From a checkpoint of a small CTC image transcriber.
Model: norm rmsnorm, activation silu, moe soft, patch size [2, 2], widths [96, 192].
Training: muon at rate 0.013, 8200 steps, batches of 128.
Data: trained on numbers of one to four digits printed on busy colour backdrops, 3.6 epochs.
Rows from block 5 of a small CTC image transcriber, named by matrix and row number. Rows with one number within an expert belong to one neuron, the router's apart. Each number is 128 + 32 x the weight over its row's rms, rounded and kept within 0 to 255. All counts start at 0. After the name is the row's rms in percent of the matrix's.
Before each expert's rows are labels from the 100 images, of 14976, where the router gives the expert most weight on average: "strongest on" is what is common among them. Only what is clearly more common there than usual is listed. The data: numbers of one to four digits printed on busy colour backdrops.
# router: slot weights (model.blocks.5.mlp.router.weight, 16x192, trained with AdamW), inputs 0-95
# up: expert up (model.blocks.5.mlp.up, 8x96x192), inputs 0-95
# down: expert down (model.blocks.5.mlp.down, 8x192x96, transposed), outputs 0-95

# expert 2
strongest on: length: two
router.4 103 [ 87 163 157 131 129 127 184 124  65  89 177  84 198  88 141 177  62  96 165 159 109 139 163 148  99 152 160 108 180 138 117 112 147 132 136  78 111 158 109 196 157 167 199 137  97 160 173  66 111 112 131 125 103 165 115 141 185 123 133 149  62  97 127 126 127 129 113 127 112 135  91 187 139 120 145 129 126 167 138 128 132 134 156 137 145 140 127 117  78 136 105  95 104  74  75 112]
router.5 100 [155 118 171 129 183 108 138 111 138 107 176 188 130 119  98 133 142 122  71  82 160 145 103 161 119 145 143 111 151 126 124 126 159 174 127  88 199  90 178 153 122 108 174 181 149 146 147 135  49 139 123 165  77  88  99 179 149 131 125 161 172  79 167 111 179 127 158 158 174 167  88 118 174 172 132 158 188 151 161 168 130  86 137 130 110 102  99 139 151  97 174 121 105 128  87 157]
up.7 115 [180 109  60 120 148  96 110 131  82 161 217 131 150 150 145  61 205 144 171  84 152 171 153 129 162 160 173  96  87 153 115 131 161  83 128 217 148 111 139 123 198 169 103 124 173 181 137 141 106  90 132 124 155 139 122  70 158 123 133 117 123 144 135  48 133  87 143 137 134 150 131 148 137 127 115 119 128 114  83 145 146 159 149 124  67 169 114 152  79 164 160 144  84 156 132 162]
down.7 120 [ 79 139 199 141 143 139 175  95 144 148  54 134 172 130 144 154 131 144  90 141 206 151 138 125 119 114 126 137 113 106 169 133 143 142 131 134  76 149 140 108  82  79 148 151 169  47  84 102 156 131 128 145  53 176 150 151 107  97 151  90 147 142 102 169  94 154  91 120 117 109 126 102 113 116 135 131 141 130 102 118 124 136 118  96 169 109 133 169 132  86 113 119 119 205 154   0]
up.8 101 [ 31 130 120 118 120 117 135 100  88 114 181 103 128  70  75  93 126 148 141 121 140  88 153  92 159 210 170 167 165 108 190 109 139  67 133 156 144 138 113 139 119 110 154  99 162  98  68 123 130 132 137 128 175 145 138 130 185  81 143 111 150 164 141 113 124 143 109 172 162 198 191 150 149 127 165 136 131 131 109 178 131 111  87 152 174 110  86  94  93 136 165  97 151  95 147 186]
down.8 099 [115 132 146 153 158  89 129 136 104 146  86 138 146 109 122 134 146 101 157 153 166 108  99 111 127 101  91  70 164 125  60 188 143 166 152  84 200 140 127  83 123 176 127 105 133 132 189 120  61 132 199 102 136 136  84 127 115  93 138 178  68 125  37 117 118 167 165 129 142 111  99 209 115  97 133 118 150 121 144 167 118  95 157 142 128 116 159 158 162 165 107 151 127 178 133 108]
up.9 111 [110 125 160  99 111  87 118 155 114  25 111  91  87 100 144  22 106 124 130 139  81 128 124 121  30 182 114 124 123 118  79 120 177  48  98 147 122 132 161 137 193 130 122 115 162 137 107 186 189 140  96 115 174  71 177 140  74 155 149 106  86 178 153 144 120 150 131 118 127 116 126 128 148 102 130  95 130 121 202 141 146 156  91 159 140 100 126  96 116 149  95 138 122  81 143 140]
down.9 117 [ 97 104 119 103  95 140 112 180 129 209 144 152  84 152  59 211 157  75 100 170 100 167 145 138  92 108 120  89 160 182 191  98 130  96 116 124 138 114  49  94  86 142 178  77 149 185 145 122 102 113 133 141 178 156 132 110 206  62 153  86 115 130  93 147 117 151 187 138 149  80 137 169 162  98 135 128 105 141 105 112 221  96 106 161  97 132 136 143 159  78 117 122 126 175 105 172]

# expert 1
strongest on: the digit 7; italic; last digit: 7; first digit: 7
router.2 090 [101  81 140 138 131  93 140 117 160 148 149 122 195 115 149 128  86  97 132 110  62 114 128 146 135 179 137 158 120 157 123 157 114 158 137 166 103  91 147  98 154 145 129 116 157 180 171  98 137 147  78 154  81 104 201 189 138 137 167 166  89 151 163 147 139 126 119  80 131 109  81 181 117  85 113 168 124 135 104 172  96  77 144 111 103 101 129 149 128  79 157 118 143 157 100 150]
router.3 102 [124 143 141 193 190 119 149 165 153  64 135  49 162 138 167 153 125 116 168 105 107 117 113  96 140 176 170  86 126 168 142 144 119 128 152 143 107 153 142  83 105 140 190  99 126 160 115 106 117 164  82 175 103 117 117 187 100 117 150 109 112 140  95 107  77 135 110 138 100  61  83 159 123 129 107 138 126  71 137 123 103  94 102 136  92 119 146 109 162 125 113 146 114 191 120 101]
up.7 107 [170 181 101 183 128 157 188 104 113 141 113  94 172 152  96 165 169 110 152 122 150 125 139 151 119 179 156 105 163  94 155 144 131 124 125 130 133 168 107 158 107  70 109 128 133 106  84  90 108 150 159 128 120 140 119  83 109 135 135 176 170 142 180 134 112 114 104 130 120 185  97 137 121 158 104 139 118 152 107 108 163 144 148  55 145 196  73 145 118 126 134 185  98 122 171 110]
down.7 106 [156 125 115 109 143 127  23  91 131 136 114 132 164 150 126 123 129 162 149 151 178 150 165 153 133  89  92 136 127 119  61 116 146  90 118 165  67  85 121  65 166  97 147 136 152 122 136 218 150 123 190 177 132  82 120 117 165 120 134 116 116 148 171 133  96 127 107 137 142 152 141 158 132  74 139 162 169  97 124 116 158  98 130  95 120 148 111 129 101 118 121 104 135 129  64  79]
up.8 100 [114 144 130 153  33 181 111 160 123 139 126  92  35 146 148 102 137 163 102 106 110 146 100 147  69 144 156 163 102  90 111 183 145 130  74  89 150 112 110 156 108 122 146  66  94  94 112 180 117  94 183 121 129 180 180 118 128 113 156 138 134 122 137 154 143  96 116 126 165 135 129  68 139 107  92 131 153 112 120 121 105  82  82 111 215 109 161 117 140 192 179 182 131 102 111 156]
down.8 099 [153 151 146  15  88  90 149 120 116 148 181 173 153 112 173 148 127  52 158 144  77 116 162  91 136 173 123 102 125 147 160  85 137 154 126 107 181 110 123 139 135 157 188 100  48 155 135  51 151 160 170 156 142 114  99 171 119 113 184 151 216 150 135 133 137 140 131 113 103  86 133 180  80 130 124 117 152 147  75 145 139 150 198 129 117  84 153 102 134  75 152 180 119  69 150  28]
up.9 095 [109 155 140 106  85 120 108 105 173 158  76 154 112  76  91 112 169 140 132 122  74 158 179 125 117 132 161 101 166 118 142 119  92 108 142 150 167 149 117 175 178  83 118 156  58 136 163  38 118 162 112 107 130 150 144 132  77  88 132 136 144  86 148 136 107 127 143 116 121 139 223  78 100 170 128 136 203 108  71 119 100 128 133 156  80 131 137  43 125 124 132 102 138 157 108 126]
down.9 091 [137 160 120 189 149 129 147 209 123  89 114 128 117 114 169 138 134 122 106 178 142 109  93  96 119 124 109 145 160 162 135 123 113  80 118 101 116  68 116 103 165 145 127 134 143  91 110 124 101 134 134 149 133 100 195  76 128  89 230  51 113 126  58 134 139  78  99  79  81 101 123 120 129 116 122 188 128  93 143 216 143 123 153 164  88 106 147 121 116 118  91 134 127 151 144 103]

# expert 0
strongest on: length: one; last digit: 1
router.0 096 [155 160 127 168 163  89 126 164 201  92 166 177 175 169 112 176  95 160 143 142 150 146 121 167  62 105 104 169 137 113 153 129 100 189 122 126 153 161 118 141 164 145 156 155 126 148 135 171 143 145 102 167  91 192  95 119  99 138  94 202 191  84  86 142 154 157  75  95 191 128 128  98 142 186 119 179 160 134 155 115 128 141 139 118 139 149 119 126 140 156 129  73 133 119 130  85]
router.1 074 [178 137 152  83 176 141 164 137 143 152 125 130 141 104 171 115 161 112 124 105 105  83  75 133 133 173 147 156  99 114 137 196 123 119  97  79 134 139  88 198 159 115 127 144 161 147 141  83 195  77 143 133 157 160 153 165 105 117 168 137  91  86 158 164 168 106 102 116 163 175 140 107  84 174 111 102  83 156 138  93  84  94 155 116 132 131 103  84  95 176 175 150 157 190  93  95]
up.7 093 [101 101 123 118 164 139 132 101 183 142 105 112  94 131 102 105  82 145 165 147 126 140 125 137  84 125  88 106  91  92 129 186 106 133 124 116 136 113 113 107 165 105  48 139  90 178 122 109  91 123  94 146 132 154  69  44  94 174 176 167 167 211 186  89 116 116 108 118 104  72 109  81  40 126 151 122 145 123 109 172 156 117 151 114 103 153 141 117 148  88 154 144 104  75 182 115]
down.7 096 [131 140  92 114 150 112  97 108 133 137 152 109 109 140  72 106 100 135  86 179 125 137  97 133 201 154 131 180  89 116 146 147 116  89 104 125 139 162 164 100  99 166 193 125 110 128 152 100 196 127 119 155 111 148 110 188 118  95 125  76 126 181 109 137 130 151 150 112 136 147 153 141 148 121 137 103 118 143 158  96 135 142 123  91 123 109  83  82 132 126  95 156 119 175 119 125]
up.8 103 [ 96 122 175 124 146 132 142 117 139  51 141 102 100 135 166 142 127 138 150 153 124  94 165  62 169 121 160 172 128 152 161 152  72  76  99 140 150 103 183 132 197  73  97 156 107 100 135  85  92 148  86 155 116 148 107 126 169 183 129 117 106 141 110 102 137 133 120 129  96 113 121 167 122  91  84 162 139  97 166 107 129  68 129 135 157  96  96 204 147 165 151 221 100 147 130 182]
down.8 105 [109 132 113 136 148 164 113 109 126 192 142 111 181 122 143 106 145 117 116 127  77 112  77 142 130 129 140 101  64 111 142  76  29 178 101  67 146 171 104 181  92 130 153 106 179 168 111 164 150 159 115 140 159 102  62 105 110 152 148  88 110 116 160 150  91 149 105 139 125 180 130 144 134 177 129 103 105 172 101 131 127 155 146 129 119 133 149 125 125 114 104 231 119 141 138 130]
up.9 099 [119 195 125 137 129 159 115 104 129 140 196 135 126 105 131 173 161  91 124 192  97  84 149 158 143 164 114 130 104 145 177 180  68 147 104 133 118 161 157 150  78 134 146 136 118 103 231  86 131 135 137 215 123  95 106 156 143 112 177 133 118 166  81 125 122 151 123 105  85 102 180  78 128 119 116 127 177  33 123 139  99 101 140 122 120 118 129 162 173 140  90 202 120 103 143 129]
down.9 107 [129 128 164 194  67  90 119  79 140  65  61 135 134 132 141 133 120 182 146 120  85 153 123 106 159 131 123 107 162 158 137  94 118 131 121  98 180 108 131  74 160 130  94 130 201  91 138 113 102 137 159  81 111 150  67 116 200 154 119  81  91 105 165 127 104 112 175 135  75 105 136  91 133 112 131  98  59  86 162 121 143 134 188 106 162 102 102  89 157 111 106 194 138 100 141 159]

# expert 6
strongest on: italic; the digit 4; the digit 2; last digit: 4
router.12 100 [ 97 145 171 130 120 110 145 131  71 127 182 186 196  86 205 150 134 130 117 124 173 144 143 162 165 193 157  93 127 102 134  88 129 103  99 164 146 141 162 107 109 157 171 144  73 166 135 108 138 157 126 142 100 155 158 142 133 106 151  74 149  87 108 217 126 176  64 114 127 178 137 105  81 168 140 137 172 186 122 118 150 138 134 144 106  77 122  78 134  79 142  89 105 144 158 103]
router.13 112 [120 100 132 125 131  91 174 161 156  96 197 138 158 107 101 202 146  96 113 108 106 142  91 148 158  66  76  99 163  88 183 136 123 146  87 163 105 116 126 127 117 157 177 116 121  90 146 177 167 120  88 161 194 171 150  88  85  99 138 123 177 121 136 212 139  91  81 122 118 164 142 137 136 185 195 128 136 167 171  70 142 104 116 135 124 122 127  98 124 119 137 157 129 116  95  95]
up.7 112 [146  99 141  86 118 155 124 130 109 149 161 132 188 151 134 134 134 171  82 148 135 120 118 121  92 146 151 163 194  85 116  99  99 202 137 155 190  95 119 137 145 158  32 124 114 106 150 103  96 102 127 162 121  98 128 110 141 148 107  99 107  71 172 124 141 129 140 133 191 166 108  87 141  61 138 131 152 120 121 149 153  96  71  88  85 135 162  62 119 145 123 115 130  85  65  45]
down.7 101 [210 140 102 145 156 153  87 113 134 132 107 152  89 122 115  84  99  88 210 129 162 119 111  90 131  97 141  73 161 101 126 172 113 150 197 116  59 123  54  65 165 128 160 110 150  59  69 126 141 149  89 109 113 177  82 166 173 145 104 121 144 132 142 133 155 107  96 142  93 199 161 189 107 111 129 124 124 143 124 140 149 138 114  87 135 107  87 114 131 135 128 103 118 124 132 122]
up.8 117 [204 147 125 110 167 159 149 109 102 135 162 122 106 137 157 119 148 133  53  97 142 121  98 123 166 185 120 135  71 169  47 128 130 152 112 125 108 123 142 113 126 128 146  68  98 176 116 113 110 122 152 160 119 186 105 124 154 114 158  42 136 161 136  44  97  88  99  80 128 131 117 115 186 190  84 194 145 146 130 100 137 121 133 106 150 117 174 103 122 163 169 150 131 144  98 121]
down.8 109 [145 105 138 200 114 155 168 115 125 144 140 128 118 118 160 169 113  99 172 181  54 123  97 136 116  80 140 111 255 124 110 120  80 123 140 161  78 149  47 106 149 158 101 112 135 134 147  86 120 118 166 151 207 119 152  95 198  98 213  94 100 118 157 111 106 152 163 106 121 122 104 170  86 109 136 133  81 134 143 130 141 164 137 131 117 121 125 101 134  94 116 136 129 107 146 109]
up.9 090 [ 97 121 118 123 128  94 127 106 116 107 146 118 117 114  88 134 187 127  63 130 132 171  88  94  90 154 130 134 157 131 174 177 124 121 134 150 218 116 137 111 106 152 120 135 145  90  94  92 117 165 125 146 118 205 118 113 116 102 118  85 134 126  70 142  31 131 104 132  90 109 107 131 155 197 167 134 152 106 145 115 188 126  86 118 123 132 129 178 186 118 165 135 123 143 122 155]
down.9 092 [ 94  81 137 186 113 184 151 144 105 182 107 148 122 101  84  57  98 166 144 100 168 150 167 129 200 117 144 139 184 135  43  43  99 102  97 116 121 143 147 164 157 131 155 171  78 117 101 147  92 138 146 148 138  59 178 106 167 114 110 142  87 105 104 131 128 132  92 145 176 149 163 114  99  66 121 108 155  92  97 106 103 166 156 158 140 117 135 140 124 124 194 159 119 154  92 207]

# expert 5
strongest on: length: two; the digit 0; last digit: 0; first digit: 0
router.10 091 [150  93 125 190 147 110 165  93 156  81 102 161 205 151 126 208 129  81 118 156  79 153 109 122 114  84 106 132  76  93 151  86 163 112 127 151 124  91 192 131 109 173 139 117 148 146 152 128 163 124 162 160 161 127 122 117  90 105 108 139 130  98 106 164 159 115  74 137 105  95  87  98 116 141 125 134 141 159 164 142  81 136  87 105 103 133  76 159 157 115 150  73 101 121 162 148]
router.11 103 [125 197 117 144 132 108 144 176  97  92 121 123 161 183 123 167  79  94 162  96 138 114 155 133 100 133  86 132 179  96 182  61 146 115 124  97 132  85 125 105 111 153 150 128 115 134 166 116  94 148  58 145  99  61 112 111 180 151  89 181  79 141 119 140 170 105 121 105 181 160 156  88  72  96 134 118 168 157 150 131 128 147 145 101 129 104 111  76 131  50 157 135 111 105  84 105]
up.7 121 [ 23  88 170 112 120  80  93  99 174 125 107 131  49 143 137 110 177 103 115 128 119 103  87 143 117 105 124 105 182  96 170 158 116  94 157 143 134 169 132 137 113 116 122 100 100 136 124 129 131  85 129 138 185 105 148 121 106  83 120 159 155  79 176 151 183 130 110 134  98 136 169 133 137 141 143  90  77 102 146 132  69 127 177 112 106 179 101 156 101 132  83 169 130 224 110 124]
down.7 122 [208  90 115 175 122 111 127  92  94 125  58 132 131 155 152 124 119 189 156 213 163 171 104 135 122  85 125 135 190 152 129 137  90 108 116 132 107 119 148  91 128 130 108 149 135 121 139 186 156 159 121 109 126 139 178  89 174 150  77  84  64 154  99 129 114 132 114 104 138  92 135 138 142  79 136 215 180 113  84 134  98 154 166  71 105 164  94 195 123  89 113 128 133 154 119  69]
up.8 092 [144 116 143 192 160 162 109 129 125  61  54 144 126 134 144 161 174 130 131 119 160  75 125  89 175 131 114 131 145 163 167  45 176 114 103 146  93 128 124 123 134 127 138 136  64 119 174 103  99 165  86 133 131 113 114  94 139 199 141 107 134 180 108 127 161 127  97  85 180 155  93 165 146 186 148 169  86 139 115  93 183 134 119 124 133  85  98  78 160 153 108  93 107 107 106 121]
down.8 087 [131  61 141 162 166 100 122 132 135 180 181  84 157 147 121 190 120 125 148 175  86 155 162 109 118 161 130 133 173 106  85 157 118 130 112 160 145 187 181 165  83 102 110 108 217 148 116 145 173 111 114 147 145 198 141 188  94 105  84 155 150 129 138 128  65 120 128 142  96 120 104 107 124  85 140  73 109 169 121 147 181  73 120 126 111 124 113 129 142 110 112 179 141 136 181 191]
up.9 091 [ 77 127 238 155 111 114 133 123 146 129  91 148 115  93  98 130  96 137 158 191 117 139  95  97  87 103 148 138 169 118 112 119  95 124 119 142  87 130 117 121 102 170 115 146 118 123 124  76 150 132  95  98 134 166 113 102 157 100 170 168 139 106  47  73 111 123 171 107 181 130 196 140 122  93 107 152 145 150 116  90  65 108 137 164 138 169  97 173 173  60 139  49 168 128 117  67]
down.9 088 [193 171  97  88 125 177  75 152 161 208 177  74 115 135 165 163  60 105 169  43 130 110  96 108 127 172 150 178 137 100 101 121  72 103  83 166 135 119 178 131 169 112  73 129 203 194 120 176 128 161  87 131 151 105 160 104 104 127  79  93  27  98 146 122 186  93 143 151  93 127 121  97 111 140 139 151 112  83 165 151 111 137 170 140 130 119 147  91 150 157 162  94 126 124 155 187]

# expert 7
strongest on: on a plate; length: four
router.14 112 [162 123 153 139 103 140 129 117 176 150 166  74  91 167 154 152 153 169 177 130  79  83 130 122 135 180 148 137 108 147 122 154 176 131 117 125 136 114 124 117 132 146 104 155 107  77  93  45 144 110 115 126  73 143 176 176 158 129 165 133 151  82 110 123  61 101 133 116 146 119 116 109 109 127  88 116 194 134 130 132 166 141  71 166 100 126 177 145 160  98  82 141 156 114 133  86]
router.15 113 [168 155 120 155 153 171 137 155 137 138  88  58 136 142 199 176 104 168 102 147  67 163  67 158 140 107 137 106 141 144 144 107 102 136 112 135 125 121 186 112 116 141 137 133 120 146  81  91  85 127  86 131 144 110 156 124 138 110 106 130 163 150 124 180 142  98 129 112  75  99 193 175 110 127 123  81 109 131 177 140 128 184 112 121 123 129 107 139 125  92 154 117 129 147  82 129]
up.7 099 [138 112 131 158 140  97  79 135 121 189 101 108 110 122 137  82 113 112 125 136  54 120  88 144  76 102 140 126  73 127 144 108 123 112  73 143  79 152 147 138 136 162 141 142 162 195 182  74 161 160 186 169 195 154 147 127 151 179 186 139 157 111 137  65 130  90 143 132 185 128 115 130 149 126 136 115  84 100  67 143  98 148 128 106  93 109 131 116  97 160 152 145 147 121 213 132]
down.7 095 [ 75 121 109 117 154 140  77 121 193  71 180 109  64 114 118 158 152 122  79  99 155 135  74 105 134 110  78 106  62 134 136 153 158 136 177 117 140  81 187 135 131  96 170 111 106  99 130 117 125 141 158 124 104  80  83 148 136 147 124 129 125  83  92 159 110 154 175 138 106 122 143  96  99 137 124 173 171 117 174 138 106 100 110 112 170  57 116 154 102  88 118  67 115 165 128 152]
up.8 102 [129 182  92 155 105 173 168 114  94  81 178 117 127  93 116  99 102  91 149 158 145 160 103 180 114 141 137 107 148 133 106 172 157 126 181 169 110 148 131 147 120 106 109 137 224  86 112  80 144 115 123  97 116 124 114 148 168  62 114  95  56 103 110 124  72 173 117 160 133 148 107  36 103  95 152 168  62 120 116 128 133 169 137  73 101 106 130 145 126 187 141 168 109 139 112 178]
down.8 103 [157 105 150 152 104 103 141 135 111 134 103 129 121 155 150 155 154 204  87 117 102 125 114  99 156 119  93 135  79  96 178  93 161 108 138 126 136 140 153  97 200 132 152  81 133 190 120  68 143 101 116 111 171 137 159 104  34 118  92 159 157  79  67 119 222 160 124 117 118  91 116 152 192 149 121 140 134 173  77 160 172 161 136 122 124 132 131 151 139 107 109 121 142 120 177 125]
up.9 090 [144  99 153 109 101 172 103 105 107  98 115 172  59 146 116 119 174 139 184 162  84  89 159 135 123 113 134  79 117 164 224 111 142 107 146  94 152 125 161 166 183 195 141 135 183 116 146  91  89 137 124  96 107  62 156  94 142  98 123 103 169 121 170  88  83 140 170 127 148 123 170 116  85 129 121 157 168 111 111 158 134 125 160 113  86  75  95  96 114  97 137 130 158 108 164 111]
down.9 087 [180 183 163 109  59 152 122  72 117 123 153 117 165 123 180 110 107 157 137 127 131 120 108 117 143 117 105 210 120  97 138 185 165 136 133 166 146 126  92 102 112 148  82 130  76 162 142 128 153 191 228 174 103 165 121 146 144 219 122 147 122 144  99  75 179 104 235 116 125 152 119 171 136  56 136 160  93 159 113 149 135 137 123 191 181 112 102  72 117  74  93 179 135 144 127  83]

# expert 3
strongest on: bold
router.6 105 [119 100 155 161 226 179 181  86  87  70 193  97 138 125 158 180  75 131 158 151 104 136 116 190 107 130 183 132 124  65 102 104  91 138 184 158 106 119 111 145 172 106 163  99 161 108 192 130 115 152 111  99 101 171 168 164 103  82 128 162  98 126 161 140 132 116  97 136 119 181 123  81 129 164 115 171 142 131 156 150 162 102 123 202 136  99 140  97 105 109  91  73 125 110  91 185]
router.7 094 [130 170 193  75 167  93 134 120  62 114 137 159 166 104 212 173 153  68 118  66 122  93 137  80 161 210 148 130 151 162  89  97 117 129 104  93  96 155 169 106 137 107 145 148 118 184 150 131 140  91  99 134 142 137 165 171 159 145 145  60 101 145 161 139 170  70 112 138 179 151 135 189 104 154 123 135 184 150 168 100 108  65 145 133  79 150 126  85 157  71 125 178 143 139  92 100]
up.7 096 [159 127 150  88 120 141 150  86 110 166 102 113 119 149 142 182 135 114  59 178 170 131 142  98 165 103 142  78 109 171 139  94 116 121 102 113 113  63 119 110 176 166 104  95 124 159 172 121 153 120 134 167 106  96 182 126 113 201 126 103 158 182  78  82 167 120 126 166  97 104 101 141 145 131 151 185 110  50 124 115 109 160  88 210 167 113 201 153 109 127  92 120  90 138 111 163]
down.7 093 [106  92 187 128 135 151  64 119  59 160 133 131 156  95 132  96 109 161  99  73 107 145 143 105 151  72 112 111 206 128  87 100 158 150 106 121 131 190 125 135 114 116 152 149  89 156 148 115 122  92 109 108 125 108 147 172 137 125  68  56 116 149 151 136 124 116 104 133 185 182 142 135 179 177 109 111  98 126  70 127 103 128 160 142 124 120 141  76 136 124 103 157 135 147 129 112]
up.8 100 [101 197 125 135 176 139 111 164 104 125 131  78 129 150 138 108 102 154  98 122 108 165 158 179 123 109 146 131 111 137 142  90  88 162  98  90  95 144 101  90 156 132 154 159 117  95 121  99  93 143 127  99  78 156 105 116 168 121 155  97 184 165  64 111 136 150 130 107 165 105 104 145  90 180 113 127 129 174  96  92 123  85 122 145 147 133 129 197 122 162 113  61 166 114 218 167]
down.8 100 [146  97 121 177 191 119  69 117 129 181 117 159  89 111 156  94 120  86 226 111  80 140 104 128 167  68 158 138 142 201 167 116 124 136 114 130 112  81 134 155 183  87 112 135 150 179  94 145 149 151 155 136 133 164 159  92 115 129 107 137 114 127 130 139  77 103 142 128 111 167 118 151 148  92 137 127 160 115 121 111 132 156 142 119 105  90 170 122 153 174 112 106 130  56  96  49]
up.9 113 [111 154 130 142 120 175 150 117 137  49 132 138 165 113 106  91 190  77 132 153  77 187 132  91  95  61 136 152 114 137 132 108 146 113 138 101 138 136 105 139  85  81 142 107 178 182 129 142 168 129 169 155 154 141 146 154 160  88 134 127 152 125 105 117 119 152 138 120 136 176 156 132 170 114  59 132 116 122 169 162 119  98  78  84 137 124 138 139 120 124  72  67 121 164  63 143]
down.9 117 [164 144 167  28  76 117 133 138 112  60 153 119 138 137 124 110 155 126  96 110 100 118 131 166 120 124 124  90 147 129 136 186 165 181 112 112 134 104  90 132 160  84 150 133 122 149 160 164  97  62 161 185  99 135 127 107  74 186 162 107 104 161 186 132 124 148 120 100 128 120 158 123 128 102 131 176 165 100 149 173 128 168 149 137 108 156 157 125  99  97 102  31 119  91 132 123]

# expert 4
strongest on: on a plate; first digit: 9
router.8 101 [127 123 170 110 235 141 124 201 138 106 165 128  87  71 152 186 118 161 200 147 132 166 128 127 112 136 158  76 176 100 175 145 143 120 162 117 119 109 130 143 116 106 157 125 119 169  92  90 185 129  54 156  83 219 133 175 125  90 165 135  63 133 137 139 139 120 126  79 170 122 127 103 106 123 109 100 124 140 161 166 126 135 135 150 120 138 157  95  72 100 153 134 137  77 126 114]
router.9 097 [115 131 112 132 144 184 166 124 148 117 166 116 107  75 161 195 104 118 146 180 155 137  81 205 140 138 159 113 194 124 172 151 116 120 148 109 114 139 134 102 150 145 204 178 139 165  98 123 111 117 167 159 133 177 143  99 183  90 204 143 109 138 140 152 103 111  85  50 133 178 143  96 150 174 147  86 139  71 145 144 122 106 117 186 142  94 146 175 176 139 118 146 149 129 101 151]
up.7 083 [ 72 199 154 146 113 134  85 151 164 191  99 147 117  66  96 167  66 199 118 175 104 176 142  59 118 158 122 145  83 125 113 131 136  62 192 123 193 151 107 106 173 120 102  67 131 184  99  93 115 164  86 163 114 123 108 122 124 229 159  76 125 148  76 119 155 180 133 165 165 104 159 115 134 129 100 104 111  62 171  86 122 131 126 108 162 116 118 192 109 106 113 141 128 154 138 120]
down.7 094 [143 110 118 105 140  88 143  44 132  90 151 120 175 129 118  84 135 127 154 105 105  84 134 142 163  97 143 179  62 117 157 135 137 120  97  75 122  91 115 166 146 182 127 179 118 104 138 114 157 114  61 113  74  65  80 122  69 133  86 175 138 129 165 120 118 107  92 114 149 100 111 118 115 134 136 136 171  70 110  78 158 114 103 117  67 124 145 147 104 134 144 127 138  67 143 158]
up.8 111 [127 110  57 178 112 149 141 120 176 132  79 104 146  93 127 167 136  91  83 102  36 111 119 105 173 106 140 153  91 176 173  95 102 169 122 149 117 136 114 131 134 114 112 119 200 124 125  67 155 134 112 106 106  78  85 149 106 177 133 127 160 140 116 151 102 120 124 156 105 163 141 141 133 142 133 135 162 118 158 152 108  97 112 130  79 176 127  97 140 150 108 137 108 131 136 152]
down.8 109 [139 140 149  85 130 109  89 127 112 138  96 133 111 100 118  85 170 165 162 126 148 127 124 158  82 105 113 166 157 150  69 166  96 114 159 203 169 156 112 143 180 111  68 174  70 132 149 154  70 137 123 133 138 142 162 139 116  55 135 150  52 146 127 122 168 191 132 142 162  86 127 133 144  67 128 127 149 140 167 167 124 150  75 109 114 152 164 179 118 165 126  98 125  93 123 182]
up.9 100 [149 111 110 149 171 119  56  88  97 186  88  91 226 136 136 168 121 151 103 139 166 152 130 143 120 179 165 160 132  91 147 164  97 134 111 125 117  83 110 115 155 191 127 126  71 116 165 144 121 146 117 146  75 116 205  93 131 163 129 179 110  94 144 108 108 149  85 134 114 125  83  95 130 125 120 153 118 202 141 174 147  80  98  58 154 189  86  38 138 183 144  94 163 107 122 138]
down.9 094 [122 111 146  77 155 108  68 126 182  94 127 172 120 148 128 160 152  95 178 163  99 154 168 131 148 127 118 126  73  89 113 152 107 124 116 149 134 156 157 106  81 134 100 105 141 129 107 108 114 203 125 124 180 120  83 149  95 109  83 141  93 119 127 114 221  99 141 132 193 130 120 170 137 109 129 113  89 161 121 114 153  99 201 104 156 186 102 193 113 110 131  72 140 146 117 172]